{
  "encoder_arch": "convnext_v2",
  "model": "spectrogram denoising autoencoder",
  "dataset": "struck, bounced, scraped and rolled objects made by modal synthesis",
  "train_examples": 78125,
  "n_mels": 64,
  "hop_length": 160,
  "input": "log_mel",
  "win_length": 400,
  "bottleneck": "denoising",
  "downsampling_factor": 8,
  "encoder_isotropic": false,
  "encoder_norm": "layernorm",
  "encoder_activation": "swiglu",
  "encoder_mlp_ratio": 4,
  "encoder_inner_norm": false,
  "encoder_patch_size": [4, 4],
  "encoder_conv_stem": true,
  "encoder_depths": [5, 5],
  "encoder_widths": [64, 128],
  "encoder_kernel_size": 3,
  "loss": "mse",
  "latent_channels": 32,
  "decoder_norm": "batchnorm",
  "decoder_activation": "silu",
  "decoder_widths": [64, 64, 128, 256],
  "decoder_blocks_per_level": 3,
  "decoder_block": "plain",
  "decoder_attention": false,
  "decoder_upsampling": "pixel_shuffle",
  "init": "xavier_uniform",
  "residual_init": "none",
  "optimizer": "soap",
  "beta2": 0.95,
  "lr": 0.005,
  "beta1": 0.9,
  "shampoo_beta": 0.95,
  "eps": 1e-08,
  "precondition_frequency": 16,
  "max_precond_dim": 1536,
  "one_sided": true,
  "adamw_lr_other_params": 0.0012,
  "grad_clip": 1.0,
  "steps": 22300,
  "batch_size": 128,
  "epochs": 36.5,
  "lr_schedule": "cosine",
  "final_lr_fraction": 0.1,
  "warmup_steps": 1110,
  "weight_decay": 0.01,
  "adamw_weight_decay_other_params": 0
}
Rows from block 7 of the encoder of a small spectrogram denoising autoencoder, named by matrix and row number. Rows with one number belong to one neuron. Each number is 128 + 32 x the weight over its row's rms, rounded and kept within 0 to 255. All counts start at 0. After the name is the row's rms in percent of the matrix's.
After each neuron's rows are labels from the 100 clips, of 14976, where the neuron reaches its largest size: "strongest on" is what is common among them. Only what is clearly more common there than usual is listed. The data: struck, bounced, scraped and rolled objects made by modal synthesis. In brackets: how many of the 100, against the usual share in percent.
# gate: MLP gate (encoder.blocks.7.mlp.gate.weight, 512x128), inputs 43-85
# fc1: MLP up (encoder.blocks.7.mlp.fc1.weight, 512x128), inputs 43-85
# fc2: MLP down (encoder.blocks.7.mlp.fc2.weight, 128x512, transposed), outputs 43-85

gate.256 097 [120 113 122 108 164 114 131 120  82 143 111 143 128 154 133 174  57 136  75 152  58 122  90 123 131 109 127 193 105 114 124 196 130  85 114  79 113 139 199  62 153 102 114]
fc1.256 087 [102 158 187 104 122 106 108 147 128 111 119  95  96  49 129 111 163 154 112 101 152 165  61 131  85 107 164  45 134 141 125 134  52  90 148  99 118  92  57 209 148 152 158]
fc2.256 093 [139  93 133 120 179 122 131 145 139  79  73 112 135 138 111  62 135 120 144 160 173  96 140 130 140 121 119 143 175 145  91  93  65 123  94 176 147 106 117  92 151  92 136]
strongest on: hard striker (90 vs 50)

gate.474 063 [165 141 136 141  83 120 100 103 150 117 107 125  85  98 149  97 110 131  92 127  93 171  38 102 126 106 103 169 171 105 156 120  80 101 118  95 163  93 147 219  95 110 160]
fc1.474 066 [165 142  96 119 182 125 124 163 100 150 175 134 143  98 148 173 120 187 160 146 119  89 170 127  87 125 143 111 132 133 116 209 164 139  91  49 168 142 134  93 134 104 123]
fc2.474 085 [ 96 102 140 145 121 151 124 103 185 151 105  81 164 174 138 131  95 148 133 182 101 153  65 139 128 120 127  79  90 100 145 116 145 103 135 117 158 180 121 145 148  79 120]
strongest on: hard striker (86 vs 50)

gate.454 059 [120 126 125 147 159 145 139 166 134 116 102 159  97 160 174  77 165 135  83 130 138 133 110 111 188 184 199  82 122 162 128 130 179 119 101 112 119 127  82  55 205 128 160]
fc1.454 062 [ 91 112 139 112 239 158 114 139 146 147 171 129 180  99 135 157  93  60 134 133 117  83  82 102 113 106 113  88 121 109 196 175  58 118 132  64 112 141  92 108 157  94 149]
fc2.454 065 [153 125 171 139 141 223 114 112 166 109 128 179 103  95 128 143 176 127 117 102 172  88  60 115 122 156 133 136 155  95  99 192  85 122 133  90 188 170 122 159 111 154 161]
strongest on: steel-like damping (49 vs 16.5)

gate.498 063 [109 137 157 165 141 157 142 106 146 149 153 156 141  11  89 100 115  99 149 155 129  94 158 113 144 121 214  50 132 177  72 110 149 123 116 125 123 158 168 145 123 128 136]
fc1.498 046 [131 120  88 110  80 126 109  46 192 112 167 104 102 137 110 146 146 117  99 135 190 102 108 112  87 147 188 158 120  81 128 115 142 146  81  70 151 163  67  92 118 133  94]
fc2.498 073 [146 198 117  64 141  78 139 162  53 170 109 131 127 131 122 135 115 145 109 120  96 194 135 118 112 101 185  99 145 107 131  89 108 117 119 151 127  75 142 134 118 150 181]
strongest on: text has "noise" (37 vs 17.5)

gate.73 199 [128 125 113 150 146 127 108 112 102 124 121 129  95 143 106  88 159 118  92 150  99 128 116 135 137 103 130 137 138 150 136 129 140 123 112 121 133 107 106 104 150 114 128]
fc1.73 154 [119 151 100 142  13 179 141 143 187 123  94 132 135  91 116 123 138 139 140 150 102 130 133  92 148 159 128  47  99 192  76 128 124 178 166 145 159 115  85 186 129 137 153]
fc2.73 192 [137 152 112  88 111 125 158 118 131 100 115 147 146 136 109 174 123 117  94  90 156  61 146 122  98 155 141 115 131 139 111 127 133 153 123  95 160  99  94 143 105 142 111]
strongest on: pink noise (37 vs 8.6)

gate.419 069 [ 72 128  80 118 105 101 131 159  82 130 125 150  75 134  81 115  88 119 155 116 108  78 121 115  88 105 250  71 125  52 148  79  58 105 105  99 107  75 143 137 119  88 135]
fc1.419 059 [132 176 129 118 163 102 120 127 122 154 144 103  92  81  99 185 177 140 122 138 153 138 138 155 122 161  64  67 140 141 116 133 161 123 181  98  95 141 190  35  66  98  62]
fc2.419 073 [177 177 117 143 156 108 147 160 142 149 149 131 180  85 114 106 158 114 154  99 135 117 187 106  91  88 133 200  68 112  87 143 133 155 119 105 145 132 146 136 146 146 154]
strongest on: steel-like damping (37 vs 16.5)

gate.278 122 [158 117 131 118 144 148 139 120 110  98  92 151 153 189 133  95 131  42 158 123 124 109 128 141 123 155 122 200 159 151 106  87 151 158  98 172 124 116 110 186 141  98  98]
fc1.278 176 [ 92 124 157 138 187 111  98 153 115 144 158 118 111 134  84 136 139 191 125 132  87 158  72 126 105 136 153  33 119 112 176 104  66  66 164  82 143 119 140 104 113 147 168]
fc2.278 185 [120 118 125 149 166  78 118 140 167 142 150 147 103  82 120 121 134 158 146 160 125 175 103 121 150 108 134 158 100 112 119 132 142  97 145 119 136 135 173 171 161 110 162]
strongest on: small (70 vs 33.5)

gate.355 250 [127 117 132 134 117 136 129 117 159 117 115 158 120 132 149 120 185 152 127 140 142 103 129 110 116 113 119 126 134 124 133  95 157 108 121 119 110 141 126 145 108 103 159]
fc1.355 316 [151 148 102 178 155 145 141 118 114 114 218 185 108 130 163 164 102 165 148 125 134 123 149 154 141 176 122 131  92 177 130 135 139  98 192 112  93 115  97 154 161 134  97]
fc2.355 258 [155 146 121 110 100 141 128 121 117 120 145  99  83 128 113 170 159 118 107 124  98 148 100 151 126 116 124 102 124 162 115 151 117 154 117 135 121 125 129 144 131 138 101]
strongest on: repeated hits (40 vs 19.7); rubber-like damping (36 vs 16.9)

gate.69 213 [120 136 161 125  98 135 120 137 127 149 146 125 115 148 152 138 145 150 113 121 154 137 109 139 121 154 113 182 140 138 122 112 145 126 102 126 124 106 125 132 152 126 133]
fc1.69 170 [167 136 131 140 132 151 122 111 107 120  94 129 154  86  54 183  71 122 143 141  84 182 154 133 109 109 140 135 137 181 121 143  80 132 151 150 127 149 149 164  92 131 150]
fc2.69 184 [137 139 131 109  91 123 161 114 117 114 113 127 135 157 111 190 127 119 116  92 134  94  95 127 137 134 120  88 148 152 115 141 110 129 115 128 119 102  91 125 129 123  88]
strongest on: small (61 vs 33.5)

gate.75 293 [114 126 100 113 114 120 100 123 170 127  89 160 143 130 130  86 109 138 138  74 117 163 109  91 133 148 131 136 152 144 147 125 169 100 149 119  80 125 137 140 136 127 162]
fc1.75 409 [144 116 155 201  82 114 119 102  74 134 210 150 101 138  93 159 142  85 136 173 102 108 128 166 148 119 133 130 126  98 135 155 147 103 140 134  72 100  90 174 143  94  35]
fc2.75 322 [177 105 138 126  97 119 146 120 141 109 115 102 101 134 105 148 144  83  68 135 102 154 108 160 148  31 116 103  95 161 106 136 100 164 103 135 121 151 152 108 110 133 129]
strongest on: repeated hits (42 vs 19.7)

gate.327 067 [127 106  95 114 178 162 141 104 100 147 108 132 141  90 134  77 142  93  84  94  90  73  85 106 121 129 173 128  86 147 170 137  84 120 161 150 120 162 102  27 155 114 152]
fc1.327 062 [146 110 198 121  80 156 103 178 133 145 108  89 176 153 138 110  82 104 106 138 131 153  94  87 107 138 116 114 150 183 143 129 103 166  94 183  97 147 106 253 129 152 106]
fc2.327 073 [108 113 143 202 174 181  83 145 118 120 154  87 136 144 119 155 160 140 102 176 137 100 135  99 105 114 144 145 117 147 112 100  96 142 144 132 162 200 168 203 193 123 187]
strongest on: hard striker (75 vs 50); repeated hits (42 vs 19.7)

gate.265 058 [120 133 127 120 167 175 174 145 161 156 107 136 109  98 181 161 116 149 102  89  84  80  97 113 188 140 165  98 127 184 139 162 125  99 130 148  96 134 107 159 134 171 177]
fc1.265 052 [120 137 159 129 142 163 141 123 115 103 114 133 135 178 155 110 191 106 157  94 149 162 182 145 112 136  56 133  98 106 132  57 195 132 120  79 121 163 140  99 114 155 119]
fc2.265 075 [152 121 162 144 147 145 159 114  86 122 110  97 122 164 124 170 125  89 193 122  51 146 102 129 134  87  97 138 101 168 120 147  87 133 144 153 100 183  98 100 167 150 167]
strongest on: text has "noise" (44 vs 17.5)

gate.10 078 [136 145 127 142  38 163 114 126 122 141 116  81  88  63 125 142 155 193 147 105  80 147 104 115 122 114 157 134 159 212  84 153 142 145 145 144 145 154  93  85 139 165 105]
fc1.10 062 [165 104 125 127  46 122 147 149 110 100 142 140 169 118 124 103 116  40 190 137 155 117 123 135 159 146 140 129  95 154  97 158 147 144 113 152 116 130 136 174 109  54 123]
fc2.10 095 [103 140 144  91 152 112 133 128 135 113 107 138 154 148  73 136 149 101 101 129 158 117 129 131 111 141 150 143 106 122  80  98 128 160  79 129 127  58 177 115 124 151 129]
strongest on: hard striker (78 vs 50); small (60 vs 33.5)